From a checkpoint of a small sound classifier.
Model: 13.1M parameters, log mel input, arch transformer, norm layernorm, activation silu, moe top_k, num experts 8, layers 12, width 256.
Training: 15400 steps, batches of 128, held-out accuracy 85%.
Data: trained on two synthetic voices taking turns or overlapping, over music, noise or silence, 26041 training examples.
Rows from block 5 of a small sound classifier, named by matrix and row number. Rows with one number within an expert belong to one neuron, the router's apart. Each number is 500 + 25 x the weight over its row's rms, rounded and kept within 0 to 999. All counts start at 0. Numbers have three digits each.
Before each expert's rows are labels from the 100 clips, of 14976, where the router gives the expert most weight on average: "peak on" is the class under the peak; "top examples" is what is common among them. Only what is clearly more common there than usual is listed. The data: two synthetic voices taking turns or overlapping, over music, noise or silence. In brackets: how many of the 100, against the usual share in percent.
# router: router (model.blocks.5.mlp.router.weight, 8x256, trained with AdamW), inputs 0-127
# up: expert up (model.blocks.5.mlp.up, 8x256x256), inputs 0-127
# down: expert down (model.blocks.5.mlp.down, 8x256x256, transposed), outputs 0-127

# expert 4
peak on: high voice (33 vs 12.6)
top examples: background: everyday noise (66 vs 34.3); pink noise (43 vs 4.9)
router.4:564528491475536454480529495482533512492503521473503572504519500505507515539480551496527497510459517489533489501480511492514512551501507485513455542495520489489506452491509531492511509505517507496539500474485494466443481477513476553491529506514511517470495510474461487522505486487479510499507512562536495530493492504516515519521496502514472512545543522475516463487484541501482495488508
up.0:539487476462522529510454494549486504542533466562490514475523525508482502530471462513501506536546498472487475487460563491485456515508494488494495490489538511452484478509476462527498506508529530479512494498544496540494492549480519496500540516513474503534513534508482506487512483492473438511522486525491539518528516532473461512500532511502519512509476531491502509519516523523536533495537
down.0:533516501503485469518524459500473516476520516523479492500503503511498457487512464501530551468517474490501522472538510514554533476550474506512475491456535526503494481496443530508534487469485495531528501503483524496457515476496485458466493481529531527472480477489552495503450476510477499462487462549467479526429518493523472497549493492532496490502483458506497499512512505513513513472501
up.1:466491499466498477509466493493448475500449457489487505528501526513553467471459501503507537440489512471509476526535549482500443512489503510532495497502506491489522460505504492479499496490485507529510466498499499500515504507497514497529546483474486504533498453477524506488527499509470524443533507460539460514472497535500529528474496507520500493469487469503495499484473563463548493503537
down.1:533540468514472525471481526521506533517481534486482524489493535487485472478524507479536516515516529528461468448502531484528475463506532492504475488506534468456484497516475505514522529513524514519525523523530475507568544465498509445509506476505486464498509473492494528510494483478516503512494481545491509491545500509534468501514548529468549490479525538488472551496492479487522456486470
up.2:529517513506465481480487433455514490511486498501509468470500458457501501521528475507523472517540511544512465515485489523499496517446520510475481526504511516515523511502530506484423489507461529487470503519509491508511521499493482511499548458465524517457515475451524541465506514451518545485494498472489536506506496499481481486512494528547489485546466476502492479507539459481441501491497
down.2:488513528508539465495481498525508533481509510483488525543491506498482577512482510508486445491458524462469538506502533488531500482569503484446507465484526536482512456554465472485534496487483485514513471535476533497481506511517459491508467489495497539501511478478498530525503521522462466478499488488537471517465499503455524507458515462485525481510500520524503532554513494502517471481539
up.3:509506537491483458483490491480471487461477513502503516509456473478461513493465538520482474556472485505473500463540555515510482534559521531500560474454456529472509475472500478476484483516493500534510515504513475491498501531516471489477490490563511513505535486527501480523453480503509505496488548495460489480463508477519506477514441481511529488542486463491508478515503525461489501485539
down.3:501481471493474495483505534506470472519487530499457482516518489487535519525439527458490522496454469504549475510482503521464544514501519503508480504492515504523535487486470487535525492490480540475502482503515510482541475541530494504527498512455474488531502488525531446499524514517507465516512479483515502488518494497496507507439478507496497542489523535502496514475480544486514436492514
up.4:465468469507481494486509547458504532462494502449509468480561545517513483496519505493498507499541523511473502508510519521511489451488541478491445470462482491507511553483519522537477542535474496500530507467514483526517508535552491511534479516499518507514550498505515516509529502499463475518519531514509511512501475488493483519455512510489500474474470511471520519504504461520470458532483
down.4:518546517472468507544479529506474501452532479522550453502543464506507502481510487528471511480498507497471487508532508466506516527535528510497465511459484479497491494510518503508510526468485506532522495523513545526504510552535490460501490503458471494495495472485472499469518499501463443448503524475516497483515504534498534488486478549477511539511455500463517518534497536499491494510427
up.5:468501493492487540497508508547485512521495535437521469500463488523511458511497513483470480477510486540549477476475493479498493504506527505476472582490488520483449507513537540494530476484511471509483498510517494467493463509484483504508520506511502486485504470493486488484507512476524523485548476532477484503505496539501482493493514518489485486508553480524519503444496464508484489527497
down.5:519505490476526514488480453514484499541491525517478517476479520495502463505473494472515490534443474492506522500510534496492464489507474514530488502493535481518481483514493503497509467506515536436538507505474526474466534493490486484454496499531518440502524537491512510523508528532519510433491543498497510484499549474488494513486508528565484525519493539490509498458516531469520486474510
up.6:506512502525452478483506474519510527519452517555459532487545498507510471519496468444508496466511484512520450482500516510490499461541488475524504495516513486458533502476512506518449516501531460537495493529517463522480508518533565498453524514474517496489534509516476544477530488499522500551532499461490482487512483499511486490480506512501494464520508500504501511499501499493489510478473
down.6:499508499502492513498545483567498507475517518511478456513484503467490519479517525504461501477469470549515496522505514484448532469495491471480506539496498482525515457506470513486511505513474514438500510494533511528479510477495537501465506504536480516477472525470507465467496504490493528435494496538528486496491513496520452507473507449472561512498478482484481472502456495466493462501522
up.7:476503485457500491453462547513456522518489517492519530503510549492529453483514518480480448474491508492548482504469545493499528466513489541519487445540474501501451498504489517463516533463463499479535480520526515506528491506452561473484480505491513525500479518505441514462510461513482529513516476527520458491492513459540549493499540511519506540492517504463486493502540493463563481491504
down.7:531556489521530536507435484481473503502497522512493499513451496508488523464479504521469505516519477508498480497501544512528498483446489503509525467496527481487480496461483488512458526483511490489480530486510493499508479538520477490478505491486490512510475501502472473512490447525500451491497538493497509544515473512514505453479526484502456480535513494493466519475515516466448532506532
up.8:461488514495463462527485482508497504497476487517500504526502485513450508502498488482546504533528478493517537472517536516506496500516504511500480512532536452508508492515515483521560497455483472497529480515461502478470479489532536541543495485516484535493500473515477498477476484518508472527492515482501531496497495494455480495483494521501489505534513493478549515547514527478415472466492
down.8:494515516525518490485476516495442542507524526503489487496498534526516445490547504504483527490510467517462461507518479461490472522429522517451477517457471490508496508484525550476461504464523463511473489480514507506494503515473501460489524511477480458454523478469487517501495514531537503490521499540486511480487471496560459551490504496460526509493487529519511478507535483500494539499547
up.9:526476511494506523476475518489527492502513506548470532499520536514507506472530477510529473508534520502499516501502501514480444512474480476509517476449477460500494529486501553537482520507516495494492542517473483491518458524501542468434509467491527499513511487511511446471525483490513547471488491473521509508516528537498492523469458514460481527552470497543461487504502526520517522504528
down.9:519471488524504525490503552476482464483512538495492498479524514501470458521502486504487477522509507508474480510510508514464500506521538523515529497468474510491500418492490505467495555496513487547484509468494529440496480509507542508483515498453503483501481496537458549482517517479480477476500490480513504502461503519464488481467506498507498541470490448501534517514519461525492506500535
up.10:462500483488502503520474481462487515504516489498524459482536502478517516520482532453492510493487459504476490473478498560459491518494495477466527480518492482413466550509502505464541488474483490505464529454501477532457489534525488513524500551484479518499512453490497529448500546469494512542494511508522539474539497541462478474476497524516482538541531490479512506513502491509558490483517
down.10:488551510514531523511487475456479492505472474511478493504505493471480445482465469523520514573500489496494488523527533500513524468481522515502537542503506473522531501504483503482484541463509523516507471518501504499503505447505524525475470471485499511494521516473526452532525492488493529484495509506538537542549547518525504493501480543475518496474504464514470492478478481545472488464485
up.11:496488502491508449469465515471523549504493482467520505523539451506496519489450505508512510534498506535492514466510476502513536494509513540445508520495504491528527432517484540465502482498432526491455493506468510531493485504523509464467511539499525533502505520528474517556521469466536554488547523556523510526543510488508495492532501498510516499501502508480518492497467478499511491493454
down.11:507485537506451517517480501477512527509486466486486522486499528542509467501447478465497466503514521511505468515494505492527499476502454490540466488500491473501470475528565534488452472522522503523515513473464509494486521481505510536521518475482505514498538470492496552514452520525483506489479526471495505504495499488517497537490461483543483481525505502543513515494535504512480494477504
up.12:545516487470474509484513480538501480487527497488513477489478504466471497489487510497500477493517497514466504507485475510513433483513556519504481518473495504523475519486499485573519511515485470517516507504476498504512507475526499530545529515459537448507496508580478503497533396447499542498486495517495484540452497473527504483467501502465506494515491472542481491499500517493513482532544
down.12:508485469504531509514531498471474527493474490537525501523510494529441464492455512484477531477479442527532443469459473536526520501511485547485508544501462539458505488478481493545466463507479494516508451505516502520561492505521483507518514535503524525491506533509504515526534540454498478493544548451502554482502525545493502535496495480493508456480543479480495494501514525519470531508480
up.13:469489503506519488511523496479560494532530530510470467490545527495488529486497498515507478555517495467502491527479483538465498527477522518501487534570522529505492495517458529500495551508532475498491509479506455540474492528487493481464524485501531491474477473480512494511514507499501510525463499509500503466546489501485489461485498478526490488540500504500511526460489500462492515512502
down.13:526448535525474484481483482475471516548522513446481503492504487503463467514465514526497570466518504508494491513549490510509524527518505479537524496498528511508491500551498475491520535529484506518499461540502502497482484519456504469516489477534501514509540490511511454502450505482551522491479483515503506506483490477535502509522476466462511496512518541504520514531523455515513508488543
up.14:525500529450462535498514481500487525473512527510491502499503468479509500530456506526500514530485501498503527515510545505490452463466520491535509475476568451488509514522468509487528553486498498506497500516473496476520505505539477537507442533512482499501497481487491540463485553450494488532529462506490478493477486510479532501509517494480518537516459481489475490508526555484478539487532
down.14:483452466456502469539521508511522502474484488497477508502509509490486508510515501492499531480500555503461509473499459495503516519493502541516520508533529506532514511497484506442478494493524524519520453497496520512473485465484533494517468507453464519491494522496519556509528505482478494535432506507488524519481499512521481511460476552535507502460461528503528475449542524531540495493484
up.15:532514492491494510496499493519502532481478521519513456499460469487482498513543449523475516541474543486498473504455513489483502478499541497481513474486525524453503530492484488459512458504493552481484515493531483495466480486487498493514454528489538477493516457483564451528495515480520496528539517493493536525533498486501505455494544492516492518517504477507524533530520461514564544469519
down.15:514479462516520451497494484507487507536490494498505508522514493551503524477473541526543489505506484497491523522496454506485521493546499493471507515559549508501516495506477489499541496516496480507485487448503477459513478468502511539499510467515456513496508463493500494484489520551492505485466471446445468556471507525497463509495462473528527541529483520487526497451494516475498475469505

# expert 7
peak on: deep voice (33 vs 12.4)
top examples: quiet level (95 vs 28.6); deep voice (90 vs 39.7); first voice: deep voice (82 vs 24.6); background: everyday noise (60 vs 34.3)
router.7:466484475458530525518461494514502483459507504512466440511429488528492526496495504464535466468559505463507496485497531483494505460532498502558534469539490501458489448501499483536473522500481481514474510498540504488529499518497501462536541494499494486526509499544491516509475468509508483488524534480440481500517509522455457482533528517512497499510491539525505537492567490522498493491539
up.0:462497484534514441504517490565578491488511422533474470471515520506538536513510481523483515505430541519515497492509507491492510512485495493509507513471468523516465517499499492504485500477540505472495520491495461448501511495500516446463515561486505462490498505513487538500469510479482473500475479487497493484489533493487545499477494515479495516513506534513529546523499480487506499474519
down.0:524502535488474479512530537476504484529487475467489504495515471479512535542552507459509473481476485495563463516525525501485549513470486442470441455438506475494495478517515495469539494485480480504525485482519489491479486522516477487587504508521506529492477484507510531497497510497496506527481554506519459505508502483484516503525554515522519530488494490504477468495496509499471465547493
up.1:486523495466494482496498514476506476529518488492543463526491507515482522522492538491439495473521496519486503482512454522465462464505522528505495480516500506519466465506512511468578495495475530520468465499479521492449516520455509503490495540522488501530525474499510522510517521525442459476535521456521467516489503494546490498458504513559505449454483516473534543510546494496499477511514
down.1:511534475548465462519487520515482455514476506528514505513465504508502507522500528497502454461522488514492524526476567506532514514504498523492492518493489466523515480491467485498504528507483489523468496498480499518482500504517497521469522501473496492500515512532477518487475494492538463474483522509529528498509495495465515521465483500504497518488502514527484501452445483531458515520522
up.2:461515482523543510477545453543512503512490485514535505527471504502518497475477478506486492500532483517517490497524493451447555467503486490490502471488473539488530472516545492428516465494470518505515464535548489508518482536504474514517510470461523497492498505418523496510508487507548519519499529531507488494530495518542508510499511507495498508491474521487540474482482546509462502512477
down.2:481493510540513486475493488512466519501510498511492470505491499493469475525456525518508507522525518509564522517510494544489544449555474521504520491501483545540498511486486509506525540524538468503489500491526492471529488473549528492466479494495502519486484481506521515478516513524528457536497496462529525491463484454503496461488497512486488543501498513495485501474513519503559530479478
up.3:518512503508532480495510461492563504526509479507457464505509463474498514515493482507512541474505523490487503558546489477462487481514506469480443477453520515502499486500520516523490512514523503461451560506524510499520516476474518523503543520492518441520492484466531508519505540501521522530523495519491558496539519528484508506489502510535489497467515546477491542538475497512480493524490
down.3:517496476487511534499482461491478494497512522511492542492535506489496535482497539510477489500493504535557515468491533461519512506514527489476481498502451495513540505455477463506500454531555526495519497493448494500548513479506477530454486499502512479483490490543486481454507508504497518520472474500490425514477509511531529541510515466517492544523493497519432519490493476499490511454493
up.4:523487498486569538509525480522501494455486508503527494511520486495523503487513537463491560546506475497529492521498521510506471493509503491495506478494523484478532452492506513525466535510533524490512470473488516499473477499526501499531464516442502516477529444504506484488490506517520540506506468516499472541492463500477505465495509492518517471512513462526480503440454519478496474527509
down.4:527519475520517519526468523515516498529523469470541472469499480500502545513488477513497511469499499508510526527490576515476469476524496494505497465521452485484514513523483519506536485469499469506483507498515525459533505523511515527455484514521514542477503486501473517535467511458471477525458496482477522457455510480499525488454482495522524503485495528484517521493524522508501551523492
up.5:527538498445506468486493475487481464481522500546496493526499469518496503563529501500499483502511488500467544500536516477449464484532502495548508511492496479436487466539497507493513469488478473523512499521524451470507518494503536526496549461509542480497525523447511479519519503483478508454508511506499446519516519484517503520471499482510497489479507499518506512541457538505493501485486
down.5:514478511531458499493513472490466487533528471491462528538512498504452512531466474453511466494502484509528482510456503526466521456457516482518480566508465530515460511510528504491512511523477482484480478489518538505488429530499510519503524466494473483530484491507482532473436490478483509466502511523500509482470508500497516516577505506501486511498505524522501499470490497484452500460513
up.6:510504521531487476561498462488519530489477475453504518504475471500497537554536526527513474481502474485495455479482530519487549468502481484509473527470505514574472520518502487515508494514503493505509446506442525509504473487488496492459524504462509478498531504445472505464479490506504503519523465530522506492487499509483524501475548529484475518500506497476460528537469537507513517482501
down.6:500504508494484526474489489510470470524507464523560479473518523468493524478489476469483524519508507519493493502545494493482495565484520542517525551464465494472500438484512507509465516512466497507477489451486514493519488522485526508499526492502529535491488505481505511520488476534542498510533513496489479502511486510545507534501501475501540480516543482499508464535483492536501507485520
up.7:514520491492498507521454482509516490531509538518490500482528498499488525548496508497497515527491507528487499492514480544483486496475455472490496509500535530523470487504473452519482506521544516474515492465488507523552526492484546522500497467493549514526525502487531512504523482493507525530481497490507494502521505482479462479503500505487478473501485500513466516523510528481512478489526
down.7:526466513488542486485508541510517475460500481531475496505486516485463492491503464532519490480517475497501490506507497489487495523542510509497498524493514474505514515494503567528523461464544514522518499494525493496491451519455445521531466542501490495489487506525521499439523519501464503487494453497491477538535490519495483470523450498508521521475441537529513493463492471500499526498496
up.8:535470456504457518483479493471492528539486474527516489494468478541489485472543470539454509496492494539453467483502461530539489551503506496477513482500524533524497482537521522461525526480488524486510488513504437486486510504493523498479521544454493513497506501504542519517507550512480508520485517478503482505457497497442520489458518492520533530512508506450526535521461477530498550487459
down.8:524527480507492506514501529502559497490497497495478516476476519486537489512531486490515480488515458522511464508509488509527508501479521467538510497529496504474521491458475551518418502504459475468533527481484514521501496465501511526519518485489468480496478505487471484521498456542510477544477451476516439521524456501503552515499439508487474499525475546496529477504491526491476532509537
up.9:522502493509484531513498553472510473527501517519432463492531509501534524476508506531502489523546488500442483504511523460517468496483480460495462508489482474504498486476484564498495524499540541519536473452453471522529497494494520475521499500518562515469470476472503500500532512512493510498485471535496501528541497465512528519527467486507487448558513464485498485469481493475526530490503
down.9:534521510538480472480529487504520540506536525459554494501463523487492529478496506484441538522458523494537492477528485515506535494511461554510515473506490535486514527493482494480502498474485513508524462519466511471499511501524503526447464474500491488556522496506489532526469519520515489518503487479455512488441477467478480495494500489469475498500492508486494476517516521559480457493509
up.10:513513485457459444541487480510501490483514485470502515510476494524497485518540493477541487524508534523450492489515512517489497531521472467512522504486458523496548531527524528479507489490520516488484509498480498522523500480521472528493467480479500502487476487481535470504487455478477483476496521520486460512481505507513545529483478503457484463501510542481484556503485487500441508507497
down.10:497490490489522487456567460507442458511498507504476476507515520503510496470511508508460565509473474494498500490496507531526521503477501480530506494479501506513516489529504451459493450514486504533506472484506448515487512518510504496485517501467490511524494495531508529490503499511528513470467502477480538503497526516512523514503498479514539533492494505441483433477451534480531487505505
up.11:540546498562504486450523536478507477501538475511528458472487477478476498500500519489433503452518509475484491584482538492487471500516484502541478461514525510502534490517526481461503472483507491502501481493470469488522494514507527468518493464468547512463509548527487498520511477551496514491559481501484475530487479471470474502516525495522517482538480487499529516486511526473566489485536
down.11:413497473482504523479509488503542513488486488475504511527477514493536511534487522523522527433460512512502470485485504496477497479492451509515451499448505477520493525455540479458549497530493515481454490513508496497556475489454450541498569509512463551493528457537536512519500479541505481489478515458487485495496553535525528499483498482472511513499484503502470500507504499481476450536480
up.12:472510508504489477469538449540484497462471510454460494511535532494461503517499509474526477502507540540546473484496509478479497473497489505489531501462481498535481493481505499532507530481533507501536510461473488498446510535518481491483503520458473538496477488507529492487509479501518494540578521480517510511491519473509482503498531497470513503546519489477520515483481531485496546505538
down.12:504530480449490517547475549483469533538513531517529451506487519474519494523515524492504464516496466508468530488475454452481479499526479481535510486481474480519492460478487474469522532523496506521469507455516484483502527493455507523508516520478511506530492503530493489474473550515501530456471458533486497465503504472468515516543456529528506528476468511487487494516467472503532517475503
up.13:417493497478514501517499478523490486500517492517512486493476505489487470519514529512471468484492526515530493505473506438481518513513482571472539472473511510526452497541531503493493483502471509493486481515491464469516504503502508463511497526470489526482486538497550520508550492522479477495490513494466523523466475500515497494505491504504511520474496542467497515534553483467456487511474
down.13:468482524501511463492575533518498514486479521498509526509486518530447523537535520507468490500526513506478509542479494519499504440500502478534498524529458494444485508512486541481453507516494483505491483523476511512499493498487480496477515511528516506488527497489487522517492512489535484538513488488467506490508483500503521506456518483480528500468477460518506478487497499481536500517543
up.14:526507479506513459524540517481561517494486453500509466468503503523502464480474542478492527507507500505464491471530468480534497535488502484491517500475562488472509515454527468495491537512560490511518486476496539532470506519466497521492461474518506503552536494502514496502472515474536512457522497450516523497535530517489490482465512485454477492495499488520553454492534474550504455495465
down.14:531497491464493538494498458517515464469473513477497536465503486477477519490505504503508489509457499507529485492495498550520495475476543499508558489512501505514509456544489491485508520551505541499462483504516484490465514535499491495484521472514504521493497514498467519460540447531489493513471536532518493525478485508457461505483476471475522474549502517533476488492468480501522478521554
up.15:515482508474530485526482504520437521495512509501500488514523481480517486448481470509477503510528508526490546484536535552502535468516476518494462547532503481491491458519487499473501479508509469493455486493507470448509493469503487506499540488501580489470465550518534519481495451469486475497505493520504501499501502488495473471477449531515533511511518504474520443498533521437498506520531
down.15:494514494484513497517476523505483453510527528467514479508514493483446471510528463499481515477519478444507487498479444455506481490523516532538508539480542530464497530495486506509508517481513506491517496499528493483477461526461535470499525517517484488475518500506519516514507515475454544479495495488484546468506481520499521498483496524516491503550529447472487507447502518512474529525510

# expert 1
peak on: no speech (72 vs 45.1)
top examples: child-like voice (82 vs 40.2); second voice: child-like voice (61 vs 20.2); thin (high-pass) (60 vs 12.1); first voice: child-like voice (57 vs 25)
router.1:526485519515469518485479517521528536485510539480490559495488469550457463453465510496493481523482503479547521460478509471522512524497468498452451465487490490480529500489481507524496468519480537500521516494450484499497479442477519501526494555523474499541509495531464505481481556537486521482487500509530497531476486520445512482489498493507521538448526458508489479523482520492481526503490
up.0:464530491550485485532525479494542501531513475474486530489465514538561493539507491504512561509502508510465482500481474496536530457480460534476510527480463449512509488502466461509561492477474533498537544490487487537528498483494490514496469451484491493460447545527516498493498472511512520521462486481462513516490480456504515521495529515511530493482479477513486450465489469483471526496521
down.0:526508541460499483491508506474510512490490507498502525542508555519514492488488478501514461467474496475474517525500538530506467466536534475519503490555491499511562468461528546472501487495544528506516496518484524488495501506497518491539517495473520504468496481507503503474542449513484473527502493475471489476493425516473505485536485472458514520481483448545519487489487529530479477468521
up.1:503485472500534486492481460486495467509514491507483525489516529506511530468500491511486519486550524518494450516516500460491533503509487538500482477495456520461473498480519509489458522494452439493508485525512472502540449517537533501558519450520481464481507499470504456506477531553484514535474519452476546529507498511445493479531523515538526486544509476493489510534492496510535492549500
down.1:482528526478468527494444488465533546520492455531522474476492481529452518539488501492538492499477505486556493507507481499499487478465519504523517492508487504480499495493472503501503489529529469512496506530486538506461515463551499485489501511434523518541501488528480477508518505496490521483520478546513505486505496488505495453439505494497444495460517475434548522452509538524489500502475
up.2:503499490494525485543509513475457504509471486494517522479520490497492512520512491469497511507479537485491471490508545508493517501507515515465551500532484546495507448536492480528520504516518485532480478490504539491499512535548458556524475479496489513476507479444493480513491497527469498490534492525527501481506476493501478446510504504500510517502530450509509536494528490497468498499511
down.2:468520474486518513501530449515519528486457490496458485513526489463460491517548533514490476507512459482510507521517506502509486482536535502552530527534506516498496522452490510498461511534543508462506472549471434523522467486518508523499489476539509553562485468516496439514535507465491497529465512435500456493491468516498506508483466487484529449505476515503500518504486527527522514455505
up.3:497515472493477499500490507461443535522480473497493511449494482459516504501478497489497459468553500511515473488521475492490456513495506481505507442493501528503486507484523439526503499495512496540541501474507500487531505472484490511507467476506449517485470500538518504508514447500542448490484526516500526505481511461429493505490517514494519540468530508531495479512480481485564515494489
down.3:472464554477527536500501577463517527497516522430502503507498504499473477532510547517492513560502527505510461560472545531548513510478486495515481505481480475476530527504440502518495495479490514485486518489549462512539515500502471466512492526494487477505511505485477534514537503513455501525491516525499466459486504514471516497497508515516491482530549533507523555492469461541530507512532
up.4:532510479495519449502531490505493464511530483504546535532554476480509527482508492503521527502518480487507513461496521512502511534504570475500479466521484478527510552510493488490509460436499429514466513472540528519483497542509504476473524523490542493530495465522502506505451461492548480519528494478491490488490497519489504489499535495505491503479507498537507439495489482520525515532492
down.4:488516506465525453480500479474529470497475547470509494520518503534516503496500547459477496494481479511517501552548510488507489473536517496523495489504487477466510465552476514515444528507523479498500507499470492499516499489455497464513485525511485510507536510488519503520484520480493442471533475493532457539483515490517540516487506488496516507489478487464529468494476554515450494459531
up.5:473497534473494478542471482532500515503482543499523491488465509487494507441476501471482487454506523517524551510526473497499467498505511492528456453530522480493520505512477524485465487514482480470551486480462492517539449499534525528522495516540494516487455499473544476471502508535458489555474488525541493493519484510526445507521496519527523476454461519475523492471466490495491548513501
down.5:502508500483487503473520484500491515533486507431513483548513494479495480491504477494478536496503550483464486505529524520472568535506497546468492534501479461493473484452510473535515543518476512494477533501523558524484552486508490511454468518486532505470487490479494528496484462512552505483464475509447482514524523486503507509462423502482504505470539500467498495511516503518512482470464
up.6:509511511533420559480478471497522471490497507468495527486483460494522480502485505528469522527476495483504518498458526486505516501482492501481543479503493520479493499509508474522492526459510506482501527511482514523529476506493492506511458513515482562508541477515514547532485509512531531514497498523485488519499446465500566501497520531517505485487521551509476517524537498490490514483502
down.6:487500537464513462521566512492490510487466473491554465511508490511456516478519540476503502499484476512440465506556465489493477501529521486457563491527540499473475459488522509512498482505494492481477519527514503542491479516490518500531509489468520475472475516506477499475502486508495485482507499488513482456496519494491517460468516454494505513532486540489492494528480506489488484504487
up.7:522497521479504517466500512481539521469513495512508517501534491532470514499473513492496537507530504461519506502488515483514465472460491444525508493547493562496496501505497539523537509536496517514514473534494527481510530492528455522506503481515499509508470498457440496548502555475470470516426509496512509496490512465503473483497489501487502483502493470464495489478498547494459502499443
down.7:476521525528519491513509498507516483465494536489467478522479493488549510483547492501509478525545486498481494489445465468474525471524493503526518503524470504469508529489449487507464457507500515534516533457542493535527498488454522494473510532484480544478484478500533485467513479482514495527507480489478505504470503546572496485479520488531497503501513479489503509504504476512532534498517
up.8:489518518501531506513444521485533495480478523517519469485531491506498481516504495505542535480459476509531496508556525517488527510503526480540515532496449525486487535528480491484488524503537485508464518495485489500507505501480488498507484530487504521496526483509461506501501542481482498481481437545480495509505487510483491488518522489492527528483485515486485473514486502533465492503484
down.8:474512440511515487538498465527502493518534534525492512479489437485507490552459451506507494458493504472507467493504486504476486502541498474505468496480533530519491505509506511505496485500484506460531498485502487522467499494531530461525527479514490506497469497500469519462510511484510476524461503562481463501531534491556564504515475502527507504507480489557529496489541507478505525470493
up.9:526462498464478492516472494542534522534548529500489530527508524467534486491534498471450450546502460457536496523511499489489510519504485471513466504513493518529478487490496509502503532518484531503503456460530524456457482499453510491478533546453482533520475477468461512485496483499540490510485480487500507494524535518509478501504488511481491517486502534468503456500523475472526490545533
down.9:527493484510451420468487483446459491493526548510492542507535502477508542460500523509527543494530489480508448499498516481496533458498523472470534524490458492522515501523465498510493530533519506532470504505492465513548529497497500517467486497561509478527481531486513445516506512501457477493467490487501497538490524513492520526527486513502506497501544511522519493483464491500507521536510
up.10:486513509484523484515507548470508522487509461501474501489508524527508503464488520465473526504538483543468505510504494543509478538513477506484551491502480520529511530500472476505458487524465525519512528486544527489457502533538557496477482513498494486478494505512528510558530493513497473508478493497524558523496536514498508513473461474460508504533530497461494473538513448485509559520490
down.10:534467475482462530473503490474532543491478501525502505496495494457491471538510473483466527480464535472466486497482492483507549479504518545531480517462484492469490507467518519522467500471524475423548485494503459451522509491500484536503490490520521515567508474489515518483515478466500511506495480481509520504504519487489499492496506497539459481516514540506480499504546508495533456536540
up.11:483482493519478475491522489483503470468510516496527491466502513483553514508505506542450557482509480547497452507461481459500479509479488478545474476517476501495515488490511530502521524473523469478457494481484496462464511507513516508500531495544521509505560479461508491501507456501575495500497519492476509506485476540525478493519516490498509475506526497506503516485485498593555470472559
down.11:537539458485479462451501482465527516484513515455514524502490480517468512438502494445516487546460486464449524500525514487476476504519515521464541504496470473515460511499526482509503511501512551476487490530543511482496524485520486453491487498461454481503490502522503478525484536490444528481494492510487494502484543478496508523512459501481501500525485483506511490572496491513504507523453
up.12:528498456510496517514478496491497510544497469495510462515545536499499527494506487498492507468530525479451517505506444493487500485500506501490482496507495523468505462539505463505499506488501486496541467501496513516464488495520471471454488470474586493534501501524493485511473511480534526518570511491467552438484475509541494465477520517508540479521517498509510478495531462490504511532466
down.12:469552567545531502486483532500500492478482472483493505502556509540479525487511502471495499554479461521482470522548488519509505508533488497496514552517507514541466505492456515503475484476538511545451513486538552486500461499477495530495500492494457481553527525499527537516537499505456493500504498491521486504487490496432526444505486499489516474533476497476480514488510521505490515492547
up.13:530497503512475478507522479486484499500500515498502535510477493525504529511512521528521518473508498505510501501483495462483486481514453498475505501489468454503531499502491441533501503475502457490485515531513483460509503487476485526469521510538584495458522442496548509524528475520518485516479487483473552539499492493495469510469500467550520459481524491485494491475542510515556496497539
down.13:514478497498511487510476507513493530454491502476522508472503476508465538528508523549499488494475523460474486478519474477440518535546521508487471473467537466494475488478522478512501510481490474493467492500471488510501498555508497510508520537491495504530456499518500528537501479491485502483509495502436482467522493468496555510463534543524530523545495501518507481515488484517436475526499
up.14:484473512501473498507500451521477513512504502480494524511503502477503452488507457504502541505518464528521469488484502572483499498458471493491454485498496495504493493467534467506478486534451523494460512478532511514503519475505502545505448500495491476515475503509537489530538490458526523496532487494522505493505503482470525519489505486532507524550478492461500519501531484455477531506483
down.14:500562490496501506504513483521480494538472521520492529520492474467522492520469484462521487497491502487482502498464441537563469470525511470531498541498455503529464537474498499534512485494516480485539504521517486518477479494440523474517495468490533493502513480511492542517478435478495458514488545515496506467499506496515489494501480502515509472490552491538505483474488450479509474505465
up.15:492510493467538474508501581481510488470531490497486488460517495527520471470524510526480472495549500513492533466541476514534510495478464510490486490487474490538499504481512469482540525504478543516495480479530466499514486472438521501523545455470495517472532508524514450495490512521463487468482504452477533478505468473481491521537503478498478473542497459520499533493492493525500536535464
down.15:517503515493471502518517486449514496487497541508470536508524456490501501454510464490516518488508534495485488476492510454501517489511492506506517527510492507452509493467467530482466532488492502528516456487477509526515454533490483520510490545539554492528488486514461544507519449465488480500507508498485458494508531488514495499509525504494499500509542469540475497529511508480452484513480